{"encoder_arch": "vit", "model": "image captioner", "crop_scale_min": 1, "decoder_norm": "rmsnorm", "decoder_mlp_ratio": 4, "decoder_bias": "qkv", "decoder_parallel_block": false, "decoder_tie_embeddings": false, "init": "torch_default", "beta1": 0.9, "grad_clip": 3.0, "epochs": 3.2, "final_lr_fraction": 0}
Rows from block 6 of the image encoder, named by matrix and row number. Rows with one number belong to one neuron. Each number is 128 + 24 x the weight over the matrix's rms, rounded and kept within 0 to 255. All counts start at 0.
# fc1: MLP up (encoder.blocks.6.mlp.fc1.weight, 1920x320), inputs 64-127
# fc2: MLP down (encoder.blocks.6.mlp.fc2.weight, 320x1920, transposed), outputs 64-127
fc1.319 [127 125 127 107 121 143 140 147 168  94 127 165 111 118 111 104 116 117 115 137 103 122 100  98  92 129 122 116 114 160 113 160 130 146 115 130 146 128 143 108 134 126 125 103 119 125 142 132 120 126 124 133 146 124  82 116 137 136 141 123 123 152 159 131]
fc1.320 [128 124 104 127 141 130 135  95 116 109 110 149 131 160 149 122 148 147 153 111 139 131 165 114 132 143 121 151 115 169 112 135 134 121 129 131 141 134 133 140 142 144 109 115 123 136 151 142 109 116 128 160 132 165 150 156 113 131 120 138 151 141 136 126]
fc1.321 [129 115 106 117  98 167 112 109 159 109 105 148 122 129 115 147 125 139 132 136 135 141 124 117 116 148 164 137 136 178 133 127 142 165 136 128 124 139 134 127 132 117 118 101 129 142 142 161 118 127 137 144 143 117  97  91 127 144 144 140 105 122 150 161]
fc1.322 [120 145 142 119 111 154 135 147 124 104  93 113 111 112 129 108 128 120  95 120 133 127 125 120 116 144 126 104 126 140 110 132 131 157 123 128 147 136 134 131 125  99 149 107 118 165 120 168 116 108 123 139 143 131 121 116 155 153 153 136 105 137 136 120]
fc1.323 [139 110 110 127 125 182 155 112 119 122 105 118 128 131 126 139 101 154 125 126 117 141 118 127 125 143 141 121 124 177 129 132 125 142 120 116 109 142 110 106 137 146 137 113 118 120 132 160 122 122 140 146 135 101 114 119 119 163 139 117 124 148 162 144]
fc1.324 [151 136 147 116  82 157 151 167 145 103 123 129 121 129 121 124 117 143 108 123 110 137  95 123 109 153 159 101 135 180 109 114 113 165  89 118 126 136 131 109 132 125 130 101 126 117 144 144 137 140 145 131 155 124  93 102 182 164 122 122 137 143 184 131]
fc1.325 [130 149 140 133 142 160 104  83 140 110 120 127 125 155 126 152 155 117 148 136 130 131 143 127 107 127 125 107  95 141 126 140 114 116 124 120 119 146 132 131 101 126 143 118 121 143 116 159 123 118 112 126 125 112 134 122 128 130 144 140 106 156 155 130]
fc1.326 [128 154 141 147 136 127  99  78  80 114 101 118 143 169 105 134 149 154 143 140 141 112 143 143 165 134 118 133 142 149 118 131 122 110 120 126 144 143 115 143 137 128 132 139 107 138 123 135 132 108 100 143 157 148 127 169 147 142 119 149 115 117 126 149]
fc1.327 [123 130  99 121 121 161 149 110 112 123 125 152 117 141 140 152 155 119  96 115 116 157  97 135 141 116 105 159 142 130 126 150 116 149 129 106 115 113 125 111 137 115 118 118 137 114 132 132 148 114 143 121 115 143 116 124 101 140 140 119 127 121 137 162]
fc1.328 [128 140 156  93 116 145 107 160 147  72 103 133 112 132 112 124 134 130 126 128 134 136 111 103  87 146 106 105 118 193  96 151 152 179 106  97 132 156 128 120 142 139 134 102 130 123 156 135 114 132 127 116 162 106  93 145 136 133 113 153 125 128 175 161]
fc1.329 [126 142 164 123 129 148 125 134 117 101 103 137 139 140 126 124 130 112 131 126 145 137 124 135 134 118 128 135 144 157 160 126 140 142  97 133 119 136 136 119 148 139 152  95 135 159 121 158  97 106 116 104 157 129 112 157 134 129 140 116 122 146 122 122]
fc1.330 [ 15 153 151 101 198  57 142  99 156 167  85 166 122 105 172  56  82 126 183 131 116 123 120 137 166 152  95  39  58 148 178 248  98 131 134  85  77  59 227 100 171  96 101 126 234 111  69 140 116   1  93  93  35 186 129 122  56 140 164  72  35  96 235 162]
fc1.331 [111 122 121 144 121 142 133  97  93  97 133 122 147 174 126 132 119 109 148 101 139 116 142 143 141 112 135 156 128 176 115 156 115 128 136 141 139 137 124 141 132 122 120 107 133 156 143 156 137 131 117 155 144 138 143 149 134 141 148 135 125 139 133 117]
fc1.332 [101 146 134 118 118 169 134 144 100 107 109  98 133 131  93 129 133 137 140 153 164 128 143 126 158 124 154 124 123 157 152 125 144 135 135 143 138 144 114 117 147 134 170 123 144 141 136 121 112 109 133 112 123 131 136 125 154 134 132 129 109 140 136 110]
fc1.333 [135 122 154 119 100 160 118  98 144  98 106 142 142 142 149 139 131 138 115 122 126 152 101 109 121 159  93 134 155 147 107 140 126 133 136 117 132 153 118 131 149 145 135 127 118 109 144 140 135 103 127 140 133 124 126 166 146 139 142 161 119 119 144 128]
fc1.334 [135 129 152 125 118 162 111 141 127 111 104 119 118 142 105 125 139 146 125 120 142 113 129 155 124 127 127 126 147 148 134 131 123 150 135 113 140 149 131 141 113 119 128 124 136 152 143 165 104 124 134 110 129 137 136 117 157 125 121 127 113 148 127 107]
fc1.335 [114 116 125 100 131 135 133  91 142 117 116 156 108 131 155 143 117 150 128 121 143 140 118 124 112 150  92 144 139 176 123 120 127 146 112 129 117 145 116 113 134 126 111 101 122 124 139 153 131 133 135 123 130 127 141 160 134 148 137 109 147 117 148 150]
fc1.336 [140 131 133  95  95 175 116 123 167 118 104 147 107 144 137 134 117 141 103 124 111 122 104 133 129 146 129 123 142 187 128 122 112 159 134 122 138 133 129 105 118 116 145 109 132 128 149 170 114 129 107 116 137 136  92 134 147 134 146 125 136 159 142 133]
fc1.337 [153 132 137  90 119 155 123 127 123 115  93 158  99 131 147 120 124 147 102 102 125 129 102 125 102 121 117 130 125 187 124 144 145 156 127 127 140 137 113  93 128  97 132 104 128 140 135 156 133 145 142 131 137 113 121 170 131 129 138 115 123 139 179 153]
fc1.338 [122 122 113  84 101 151 111  92 134 125 133 139  99 130 146 136 127 131  93 122 107 144 114 119 101 137 131 138 119 163  98 123 141 129 138 121 154 144 130 101 145 117 119  98 104 107 143 134 141 120 133 138 157 116 117 134 130 147 130 152 117 142 132 117]
fc1.339 [134 108 110 131 122 138 124 109 137  95 126 124 115 148 138 139 136 102 105 106 142 140 108 126  95 128 109 133 117 153 122 146 107 130 140 119 152 140 137 132 128  89 140 101 120 125 136 126 137 101 126 141 155 102 100 153 153 138 123 119 138 135 137 131]
fc1.340 [147 138 139 119 153 146 100 106 101 100 121 145 106 158 130 141 132 159 139 103 162 155 127 143 127 121  94 130 109 157 107 147 144 126 145  95 144 136  97 123 123 100 130 107 128 131 124 150 122  96 111 165 161 133 134 161 125 104 135 114 121 118 137 106]
fc1.341 [142 151 145 138 113 153 111 104 107  96 106 112 132 137  87 153 131 148 155 135 150 129 143 118 132 115 155 108 150 164 128 149 124 166 120 118 132 151 128 131 144 142 139 108 131 137 151 158 128 123 121 122 133 150 142 130 158 151 122 114 137 154 151 129]
fc1.342 [123 121 109 121 132 143 119  93 133 116 144 145 118 157 121 115 126 146 103 136 151 128 124 116 117 135  87 144 130 139 115 134 142 124 139 129 100 127 118 122 139 133 131 109 128 101 131 155 136 118 128 156 128 131 127 129 126 142 127 131 144 107 129 163]
fc1.343 [137 140 152 117 120 149  89 120 153 103 103 131 132 151 110 134 131 147 106 124 126 142 126 109 114 128 124 135 113 161 113 141 116 154 121 103 156 138 140 130 142 116 106  93 111 132 126 128 136 130 133 143 159 110 108 115 152 131 128 114 106 123 158 124]
fc1.344 [115 133 133 127 125 129 123 117  89 105 123 118 130 158 120 142 130 140 131 115 148 122 138 115 184 126 154 124 130 138 136 121 119 105 140 115 124 145 127 136 123 131 124 103 117 131 129 128 122 114 129 130 146 159 135 135 125 128 118 143 153 146 105 118]
fc1.345 [128 124 142 117 101 147 108 130 108 105 100 115 136 138  99 137 125 137 136 141 126 146 123 122 134 127 140 129 122 155 128 129 146 151 135 121 118 133 120 152 131 123 142 127 128 152 136 141 102 141 121 119 138 119 121  95 134 136 125 146 116 119 164 156]
fc1.346 [139 143 113  96 118 159 132 153 155 100  88 155 135 112 116  97 139 116  82 118 111 140  81 133 110 144  93 103 120 148 116 154 111 132 101 143 145 147 149 113 136 127 116  77 120 137 139 137 110 105 134 135 134 111 101 140 191 141 116 138 115 131 180 160]
fc1.347 [132 136 143  90 138 144 137  98 139 118 105 128 139 160 116 146 145 128 139 129 149 143 126 139 132 129 118 114 139 167 115 132 123 136 139 109 137 125 117 119 116 122 134 117 127 143 129 134 103 130 117 147 149 143 137 151 144 137 132 114 131 156 132 149]
fc1.348 [144 118 131 125 124 156 111  81 128 112 142 152 114 132 120 127 138 148 110 126 122 137 105 134 125 120  95 142 121 172 127 128 107 136 109 126 122 120 118 119 134 145 122 126 134 120 133 155 120 131 115 144 158 148 129 123 128 143 115 123 132 136 162 127]
fc1.349 [100 151 158 108 127 151 108 133 124 123 115 121 138 145 115 150 143 130 119 111 148 132 145 146 140 151 144 125 111 164 140 143 149 131 122 138 150 136 132 130 113 119 125 107 121 160 133 161 105 146 135 144 156 119 104 122 138 149 140 120 147 138 128 114]
fc1.350 [141 123 129 105 130 139 156  96 125 127 128 149 142 140 138 134 125 127 108 129 129 135 130 124 122 120 107 118 120 150 120 156 114 149 139 136 151 138 124 123 155 130 124 120 117 109 143 139 131 112 121 145 130 147 132 134 137 128 128 108 140 149 148 128]
fc1.351 [115 138 143 133 122 161 128  99 128 115 163 121 120 162 130 151 123 141 120 128 136 144 137 104 138 128 117 125 132 154 126 128 146 121 124 121 128 130 110 144 114 123 112 123 128 132 123 129 122 122 124 133 134 116 123 109 127 155 129 119 110 120 118 142]
fc1.352 [127 136 111 103 115 153 125 136 141 121 113 151 132 143 146 154 127 123  93 108 122 145 111 125 109 117  95 128 134 150 136 159 113 128 147 141 133 144 132 122 122 124 119 105 131 108 145 164 116 132 144 111 138 135 121 137 153 131 147 107 118 122 155 165]
fc1.353 [148 126 160 102 147 178 138 117 136 108 108 161 102 123 150 117 122 155 126 128 138 142 100 132  91 154 123 136 131 183  95 146 140 152 118 117 135 135 123 111 114 137 108 100 116 140 133 173 125  98 144 133 164 157  96 189 154 134 141 136 135 128 147 136]
fc1.354 [107 150 128 129 113 121 123 127 105 131 140 158 119 172 122 135 133 132 127 113 144 113 132 117 128 145 144 139 145 163 146 151 153 131 131 130 120 145 123 145 137 116 131 112 136 140 127 160 132 113 142 117 114 131 118 148 132 134 127 112 148 155 130 140]
fc1.355 [107 137 155 105 115 159  97 109  75 100 132 134 150 156  96 154 127 129 132 117 139 108 151 132 151 125 176 117 150 139 146 127 144 146 110 106 130 135 111 147 125 107 116 116 141 159 123 133 133 134 128 117 147 166 122 133 116 153 137 122 122 148 145 114]
fc1.356 [118 142 154 132 111 158 113 137 120  91 123 139 109 136 112 139 119 146  90 115 144 133 125 148  98 142 125 148 130 183 128 154 152 128 139 141 143 157 118 116 148 109 114  92 130 123 144 162 135 104 113 136 160 137 108 148 144 126 151 123 153 163 128 150]
fc1.357 [134 140 135 121 130 166 125 117 104 117 106 133 135 143 101 127 142 146 154 122 129 107 155 113 157 127 146 131 148 175 131 117 132 131 121 114 129 133 127 112 139 138 136  80 118 132 138 161 114 114 125 148 158 155 106 150 117 137 143 125 113 142 132 130]
fc1.358 [ 21 148 179 132 220  76 121  67 154 121  28 214 156 154 114  95  74 157 133 148  81 135 142 172 143 138  80 153  93 153  94 145 121 135  59 119 104 122 170 126 171  41 126 118 156 153 134 171  95  36 134  91 133 236 154 118  75  89 233 107 101 141 155 199]
fc1.359 [110 142 128 142 147 157 135 128 140 110 117  95 138 139 146 131 146 126 124 102 144 142 122 131 138 113 127 136 117 152 141 149 117 135 134 115 123 130 133 124 141 120 150 133 103 127 131 144 122 117 152 154 141 124 109 154 119 138 125 125 139 133 122 145]
fc1.360 [129  78 162  98  56 189 141  23 188  64  70 205 158 154 104 106 106  69 102 162  21 124  98  88 193 109 172  66 207 113 110 104 123 130  88  75 122 164 126  73 174 144 182 139 130  96 158 110 135 100 106 121 178 195 115 136 130 164 112 158 136 116 135 100]
fc1.361 [123 124 143  94 124 125 119  96  87 127 125 136 113 160 155 149 118 152 142 115 125 125 135 136 104 123 114 135 115 136 117 124 130 118 115 115 119 123 143 144 118 126 115 100 135 128 124 125 144 116 137 150 161 153 156 149 143 140 108 119 137 131 118 126]
fc1.362 [152 115 145 102 124 161 114  98 108 124 123 149 133 127 137 139 122 158 144 109 119 133 148 125 116 110 111 130 127 167 103 142 106 130 113 121 131 132 143 139 115 135 128 125 112 145 131 159 116 114  98 143 149 116 111 137 126 155 134 125 148 153 172 163]
fc1.363 [111 131 167  80 126 151 116 148 158  71 107 147 104 114 147 117 137 141 109 118 116 128 112 118 107 140 135 126 118 183 115 134 148 162 108 106 158 158 138 119 134  88 134  79 107 126 145 148 123 104 131 112 146 114 115 140 165 116 135 148 117 124 165 153]
fc1.364 [120 133 115 107 119 141 157 143 165 123 108 152 114 139 153 137 148 151 103 152 141 164 123 131  97 125 113 116 152 146 136 133 120 113 118 132 136 132 125 113 136  95 139 100 104 114 135 167 119 130 163 110 135  87  97 111 133 132 138 115 108 128 160 133]
fc1.365 [105 125 143  88 103 174  91  95 156  97  73 132 166  83 109 112  20 176 134 108 105 112 106  89 156 110 159  92 146 146 120  93  97 159 127  91 153  42 148  76 181  78 200  66 186 157 121 121  84 105 157 103  42 134 202 174 111 136 142  89  77 110 160  95]
fc1.366 [118 108 148 124 147 177 112 108  95 126 119 158 102 150 142 129 116 140 117 126 152 145 163 137 118 147 129 139 105 161 124 114 132 124 133 127 127 141 109 141 155 147 107  92 107 122 140 141 133 138 102 123 145 155 146 168 118 136 134 146 116 145 119 124]
fc1.367 [127 143 142 117 131 158 146 141 128  90 125 134 121 133 119 122 113 130 143 139 148 129 132 125 134 131 147 115 156 181 149 127 129 158 108 135 114 150 140 110 142 104 159  96 132 142 122 138 103 111 107 127 150 134 138 120 152 137 157 110 114 157 156 139]
fc1.368 [149 140 147 111 145 148 150 114 142  95 123 156 138 122 144 134 124 142 106 118 147 143  76 101  88 130 108 119 125 185 110 157 120 162 106 103 150 129 115 125 134 120  93  86 120 137 151 152 131 115 143 151 142 120 132 149 151 154 143 143 137 144 185 159]
fc1.369 [136 134 145  89  95 175 139 150 153  88 106 157 139 128 120 130 140 114 110 127 112 157 134 130 116 146 146 137 125 185 122 156 132 134 129 110 156 155 145 112 147 103 139  94 131 149 139 151 134 129 139 117 131 126 115 106 154 149 134 149 118 158 187 140]
fc1.370 [ 52 116 102 129 102  97  62 167 119 133  83 174  80  93  99  15 125 145 126  56 135 133  90 108 161 157 125  70 161 151 201 170 143 137 208  49 163  58  30  58 215  79 221  95 131 124 112  67  83 102  84  69 102  99 255  98 215  89 181 154 124  99 107 127]
fc2.319 [134 114 147 171 128  93 142  93 142 144 142 117 164 170  90 127 157 125 126 137 146 124 164 146 122 120  91 137 113 121 136 112 129  79 136 130 113 136 129 172 113 126 109 141 112 124 124 134 161 142 114 128 116 116 136 133 141 141 127 127 145 106  94 131]
fc2.320 [140 126 133 139 126 116 138 152 123 141 143 119 111 118 114 130 133 105 126 127 120 122 118 142 101 141 133 123 123  91 124 125 123 128 131 150 135 136 136 132  98 136 126 152 147 134 111 108 126 146 139 109 114 114 111 101 143 129 130 159 115 120 123 124]
fc2.321 [120 122 147 157 140  78 140 109 153 155 138 130 153 174 103 116 152 123 133 126 119 111 128 143 117 130 112 128 111 122 124 116 129  86 134 131 129 135 129 164 119 135 129 139 119 134 120 102 158 161 116 131 108 112 129 143 144 124 128 134 149 115  88 120]
fc2.322 [141 123 125 158 137  83 132 104 141 142 136 133 138 159 113 117 143 133 149 125 131 120 132 123 133 134 123 149 137 141 121 110 131  85 131 136 125 136 133 141 120 132 140 119 127 128 108  95 147 132 125 144 128 107 119 100 127 131 118 129 141 113 120 124]
fc2.323 [121 103 144 138 142 100 139 141 139 140 147 133 149 150  96 110 141 117 127 132 124 121 135 141 115 129 123 124 126 111 124 127 112 102 128 136 134 144 137 155 119 123 126 144 128 133 110 109 129 126 126 113 107 121 116 116 124 142 125 144 136 122 108 121]
fc2.324 [124 119 136 179 138  79 142  90 150 161 151 114 168 165  85 119 161 134 123 134 140 110 142 155 112 126 100 148 116 129 136 120 124  72 142 142 119 133 123 162 117 129 125 145 119 128 117 123 162 147 105 126 114 106 130 119 125 119 125 143 159 100  57 128]
fc2.325 [137 126 122 119 135 107 153 157 131 148 142 125 135 142 118 113 150 149 126 132 107 120 100 124 113 137 154 116 137 104 128 108 145 142 116 129 152 139 132 131 125 136 140 139 127 123 113  95 126 143 142 119 101 119 122 116 113 141 130 124 124 109 112 144]
fc2.326 [119  98 149 144 145 106 153 171 154 129 147 130 127 123 134 137 132 122 114 139 122 116 126 134  92 154 136 129 131  93 125 136 129 134 127 144 138 141 131 104 113 127 152 148 132 125 111 108 114 133 138 117 126 119 119  94 113 118 121 155 115 108 111 134]
fc2.327 [117 141 139 138 119 112 142 150 143 141 126 132 129 125 124 139 137 115 156 145 118 122 144 122 105 137 137 111 114 109 128 132 134 115 129 123 131 129 143 139 117 133 135 147 119 130 121 132 133 151 121 131 106 137 116 124 166 127 136 114 103 129 103 122]
fc2.328 [127 119 109 203 137  76 158 101 153 180 162 114 173 170  79 128 170 138 127 134 155 109 181 141 125 124  96 162 125  97 134  99 124  83 135 161  94 132 136 172  98 127 119 141 127 140 111 129 153 152 118 125 121 130 132 103 131 147 132 130 153  88  87 133]
fc2.329 [144 107 116 166 137  99 140 134 133 134 129 142 133 149 112 137 138 154 140 130 118 127 120 147 125 129 141 140 139 124 101 129 136 102 136 148 134 140 124 138 114 131 146 131 135 129 110  91 140 130 131 136 104 104 121  71 104 113 120 136 119 116 142 120]
fc2.330 [195 150 196 177  42 234 171  81 197 172 135  94 145 128 139 192 208 153  97  64 175 138  38  52  96 157 148 132 199  96 182 175  83  91 141 148 177 152 101 192  50 204  82 110  24  74 151 141 243 255  72 255 188  95  11 103 246 196  46 200 215 110 184 193]
fc2.331 [136 140 130 160 151 112 134 143 123 140 133 140 114  83 135 145 126 139 146 125 101 127 123 130 109 120 129 126 131  83 133 108 121 121 137 146 143 141 130 117 105 139 155 138 150 122 110  81 113 137 142 114 135 130 108  89 124 114 130 129 118 136 116 136]
fc2.332 [154 128 142 158 140  77 122 105 131 126 125 139 101 134 125 120 132 129 133 116 122 121 117 129 115 126 128 134 136 145 130 130 129 101 132 139 148 135 126 122 125 135 149 131 127 116 114  94 146 139 123 147 130 103 117 116 113 122 113 130 125 133 122 129]
fc2.333 [115 108 120 169 142  90 151 143 153 158 150 119 148 148  91 137 151 134 142 135 141 114 159 139 100 129 113 130 118 110 138 125 129  94 127 146 111 126 137 164 108 130 122 130 124 137 129 134 149 150 118 127 103 131 122 100 142 143 128 115 120 107  79 122]
fc2.334 [128 104 127 156 149 103 148 130 140 140 139 126 129 144 127 131 135 126 130 139 140 121 130 127 120 132 121 131 126 136 110 138 136  91 130 115 127 131 123 141 126 133 151 127 137 117 119  86 143 136 136 120 128 108 115 104 123 130 122 139 125 123 116 129]
fc2.335 [127 121 132 138 132 101 158 181 137 149 154 123 150 132  96 114 148 133 126 150 129 123 142 128 121 127 133 118 130  94 145 123 129 119 131 146 119 135 133 148 102 126 130 148 129 134 112 118 149 138 135 113 107 109 128  89 122 138 127 133 127 112 106 123]
fc2.336 [118 112 115 167 132  87 143 125 144 153 139 126 147 151 104 116 154 127 131 139 141 122 149 139 114 130 117 128 131 120 127 126 129  88 130 136 127 130 133 159 126 136 123 128 127 134 119 118 151 143 127 130 113 105 121 110 128 139 126 135 141 107  97 132]
fc2.337 [127 129 110 174 117  95 165 164 145 154 165 113 155 139  86 118 151 113 135 156 144 122 166 138 115 124 128 137 143 110 137 117 122  99 122 159 106 130 132 153 115 133 116 146 125 128 105 115 148 138 133 119 118 105 124  93 121 145 128 134 138 115  79 132]
fc2.338 [130 123 135 148 134 110 157 142 150 154 142 122 146 137  89 110 147 133 142 148 138 124 156 127 121 132 120 119 133 125 143 131 138 117 135 143 113 134 143 155 115 131 127 139 117 137 114 130 152 136 122 135  97 127 138 120 140 141 128 118 138 115 113 128]
fc2.339 [119 128 142 142 116 125 151 118 141 128 121 137 150 111 110 125 139 130 151 137 144 124 143 130 137 127 129 139 126 122 117 109 125 116 139 132 125 123 135 143 105 139 132 131 133 138 108 119 130 138 115 127 115 130 128 106 141 140 128 132 123 122 137 122]
fc2.340 [124 113 119 159 130 107 157 178 138 146 143 131 130 108 115 128 135 123 126 135 123 109 151 121 119 130 120 127 144 102 136 123 141 128 125 159 109 121 137 131 100 137 132 137 140 144 119 120 134 130 133 102 129 107 126  75 124 138 120 144 126 118 133 134]
fc2.341 [118  90 129 170 141  82 140 142 152 144 147 130 126 147 109 114 141 128 116 143 134 124 122 135 127 140 125 135 123 113 109 132 122  83 129 146 123 133 125 138 116 111 153 127 127 133 114  87 141 138 139 119 135 108 129  97 121 120 125 152 112 108 109 108]
fc2.342 [119 124 151 123 129 130 150 131 131 126 137 120 129 101 124 138 128 116 134 136 101 118 153 124 120 131 138 126  98 111 125 115 127 115 122 153 142 144 132 137 107 139 129 134 125 140 107 101 117 140 119 122 116 122 118 117 153 121 127 135 111 130 141 122]
fc2.343 [121 109 121 149 125  91 156 130 126 154 144 122 138 148 112 117 144 115 132 147 128 122 149 136 135 131 112 156 132 140 131 121 117 105 127 143 108 130 137 153 116 130 139 125 132 132 127 125 146 137 134 125 117 105 130 142 136 136 123 128 155 111 105 131]
fc2.344 [134 122 147 130 138 111 132 158 109 130 135 133 112  94 138 129 139 120 129 124 116 118 116 128 112 124 131 120 142 102 134 137 147 135 123 156 150 125 131 101 114 115 143 140 138 124 114 103 120 139 154 108 126 107 109 118 127 146 120 132 114 125 116 130]
fc2.345 [132 133 130 166 137  81 144 147 143 142 142 140 127 157 115 108 134 129 125 115 119 109 117 122 108 115 123 125 133 132 129 132 124  93 121 126 131 136 136 149 138 129 136 140 124 131 130 106 152 141 122 135 126 121 117 148 131 128 131 135 132 126  80 128]
fc2.346 [130 121 134 166 127  93 149  74 149 155 157 111 163 178  92 130 158 121 144 137 134 117 164 142 122 125 120 145 124 121 133 114 131  83 133 132 117 138 131 182 104 133 110 130 122 127 119 122 153 161 121 130 123 120 128 122 128 143 139 137 144 108  86 133]
fc2.347 [126 111 128 146 129 111 138 163 148 145 136 130 111 114 118 115 150 128 119 140 127 134 145 138 114 132 124 124 135 119 128 126 136 109 132 141 128 129 137 145 102 133 137 136 131 131 112 122 136 138 133 119 104 117 115  96 146 137 127 143 115 121 124 116]
fc2.348 [113 118 124 159 138  95 143 154 147 141 146 132 130 124 122 136 131 131 133 132 134 112 135 126 116 128 134 120 128  95 136 129 134 118 133 144 124 143 134 122 126 141 126 142 120 133 131 125 129 137 122 114 116 129 122 111 133 132 131 134 117 115  79 122]
fc2.349 [150 111 136 160 159  93 130 134 131 136 135 126 122 126 130 123 134 134 129 137 104 130 116 135 138 128 130 132 141 140 118 124 134 114 135 140 134 140 124 145 119 125 130 135 136 125 105  97 138 124 134 117 132 118 134 113 129 110 129 132 131 120 131 126]
fc2.350 [126 128 145 144 115 116 137 161 131 135 132 125 122 123 117 115 141 131 137 125 127 118 113 130 112 127 122 117 143 111 134 129 128 113 122 141 118 135 136 141 119 136 123 145 121 139 114 132 146 140 130 124 108 122 120 104 143 125 123 141 121 115  95 147]
fc2.351 [129 110 146 138 136 122 132 151 132 137 121 114 118 112 120 114 134 123 131 130 124 113 116 140 103 138 115 131 134 122 142 111 137 127 122 156 118 135 132 119 114 131 135 136 124 127 129 127 141 147 135 127 120 122 131 121 127 135 124 138 131 121 110 131]
fc2.352 [127 123 147 133 118  95 155  97 142 146 137 120 157 161  99 117 141 130 143 145 135 125 135 132 108 126 121 121 124 128 126 114 137  96 123 130 126 147 136 154 125 129 124 137 122 135 114 104 159 141 120 138 107 102 124 125 120 131 122 138 134 128 105 121]
fc2.353 [123 108 101 197 136  86 158 161 148 170 182 102 182 159  65 140 160 120 123 154 136  96 159 134 117 119 134 156 118 102 138 106 133  85 128 176 104 130 134 166  95 138 129 155 135 128 108 107 128 152 141 106 126 108 126  76 106 137 124 131 132  98  80 138]
fc2.354 [137 126 144 145 141 122 137 132 131 120 143 125 132 104 134 140 141 134 141 141 115 136 117 139 121 138 126 129 108 113 115 111 129 107 129 151 134 135 123 120 102 134 128 134 136 132 119 103 103 142 139 100 140 129 113  86 132 105 121 141 116 120 161 125]
fc2.355 [140 118 130 182 162  75 127 134 148 137 137 139 118 127 123 140 145 120 119 133 108 118 120 130 112 124 122 131 133 123 128 134 129 105 135 156 134 130 131 121 119 120 153 144 129 114 127  95 129 137 136 128 140 100 120  91 112 127 129 141 124 120 111 135]
fc2.356 [134 114 113 181 141 110 139 103 156 146 135 129 157 135 113 134 139 139 143 152 113 122 132 120 131 135 120 133 123 120 127 119 137 100 133 139 129 132 134 145 118 141 138 130 142 129 102  79 122 127 119 121 116 108 121  80 134 134 120 137 136 107 118 128]
fc2.357 [134 115 124 187 149  98 139 108 135 124 131 139 123 133 124 128 133 129 116 138 130 114 102 132 131 143 121 131 123 104 122 118 121 102 145 147 148 124 124 132 106 119 147 158 137 128 108  79 117 137 118 118 126 100 112  87 125 130 119 138 142 128 142 114]
fc2.358 [255  82 102 200  90 171 208 144 144 126 147  74  76  82 160 164 202 111  71  96 120 151  98  90  58 101 182 144 138 138 186 125 171  75 140 163 188 142 121 242  20 215  74 163  66  81  83 170 153 184 170 180 138  51  66 185 240 132  29 137 172 148 146 130]
fc2.359 [127 122 146 110 137 100 134 100 136 122 121 128 137 146 123 137 137 123 125 126 119 114 118 124 123 134 118 130 123 128 128 122 143  89 116 152 146 136 128 116 124 132 117 145 120 141 111  97 124 123 108 121 131 109 134 124 139 135 118 131 119 147 152 128]
fc2.360 [145 137 142  79 198  74 157 204 131 165 120 128   0  55 224 175  66 148  98 121 200 194 102 200  54 109 113 161 111 139 108 119 227 140 116 230 120  76 152 173  62  90  87 150 161 133 144 200  99 121 128 119 155 130 120 185 117 129 130  87  46  82  79 101]
fc2.361 [119 116 117 145 142 126 140 188 119 142 144 125 124  89 133 135 141 132 121 132 124 109 107 115 112 142 144 114 129 100 143 127 139 136 129 163 117 130 126 120  95 135 138 142 135 137 115 118 129 137 137 110 122 115 108  93 127 125 126 140  96 116 115 128]
fc2.362 [121 125 129 144 132  93 142 164 138 143 161 111 133 131 116 124 141 124 114 137 124 121 127 138 112 129 125 110 145  99 136 130 127 132 135 151 123 132 131 130 112 142 130 145 135 126 112 102 139 138 127 115 116 115 118 113 136 133 130 144 120 112  94 134]
fc2.363 [130 119 115 191 129  83 162 107 150 172 165 114 167 170  82 130 155 130 133 138 161 111 179 140 115 130 102 154 127  97 127 105 126  84 135 151 103 139 133 176 108 150 123 140 128 135 110 124 157 163 122 125 117 117 128 111 121 152 135 133 144  91  86 139]
fc2.364 [126 120 160 135 122  95 138  79 152 138 130 117 169 159 102 120 149 129 135 132 123 123 129 142 139 123 112 137 104 124 138 117 116  99 136 126 140 134 132 167 113 136 101 131 115 127 126 108 155 146 115 128 113 117 122 142 160 144 133 133 151 120 102 145]
fc2.365 [125 123 149 104 117 161  95 112 101 136 137 123 125 111 129 133 143 141 166 134 127 105 134 127 139 135 133 130 114 138 122 104 149 192 124 136 109 136 112  66 131 136 114 136  94 152 127 122 159 119 139 152 154 138 150 144 149 108 139 117 149 114 119  68]
fc2.366 [129 124 118 148 140  96 148 181 131 153 156 123 135 120 119 136 130 126 125 145 107 116 126 137 124 127 150 114 138  88 140 126 130 142 132 152 134 141 135 122 102 128 144 153 146 129 104 101 123 125 138 108 118 120 116  81 141 122 124 131 120 110 115 125]
fc2.367 [141 125 125 176 140  85 128 102 149 138 143 132 144 138 100 137 145 140 111 129 112 112 112 146 114 132 122 130 122 126 118 117 123  90 141 150 143 141 132 146 113 138 136 152 129 125 105  83 137 140 126 133 118  88 119  94 113 130 115 140 138 115 107 125]
fc2.368 [123 116 118 172 133  86 147 134 152 172 174 110 151 150  82 132 156 123 143 136 153 108 172 148 103 124 111 147 122  97 137 112 129  96 127 162 101 130 143 171 101 154 129 141 129 130 121 128 143 149 126 110 112 120 122 106 119 137 137 129 130  96  62 133]
fc2.369 [117 128 129 188 145  79 140  98 151 166 151 124 157 163  96 124 148 135 130 133 145 115 145 139 123 135 112 140 130 106 123 110 118  94 140 147 109 131 134 166 106 139 126 140 127 131 115 112 150 152 116 132 114 118 122 122 139 130 128 132 151 102  80 123]
fc2.370 [158 236  97 136 184 117 163  91 112 155 120  58 183 167 130 198 120 103 167 175 170 150 117 233 166  56 161 174  98 120 142 105  50  52  84 242 126 164 229 222  34 146  59 173 160 135 147 194 136 130  88 122 123 152   0  40 166 145  74  91  75 165 171 151]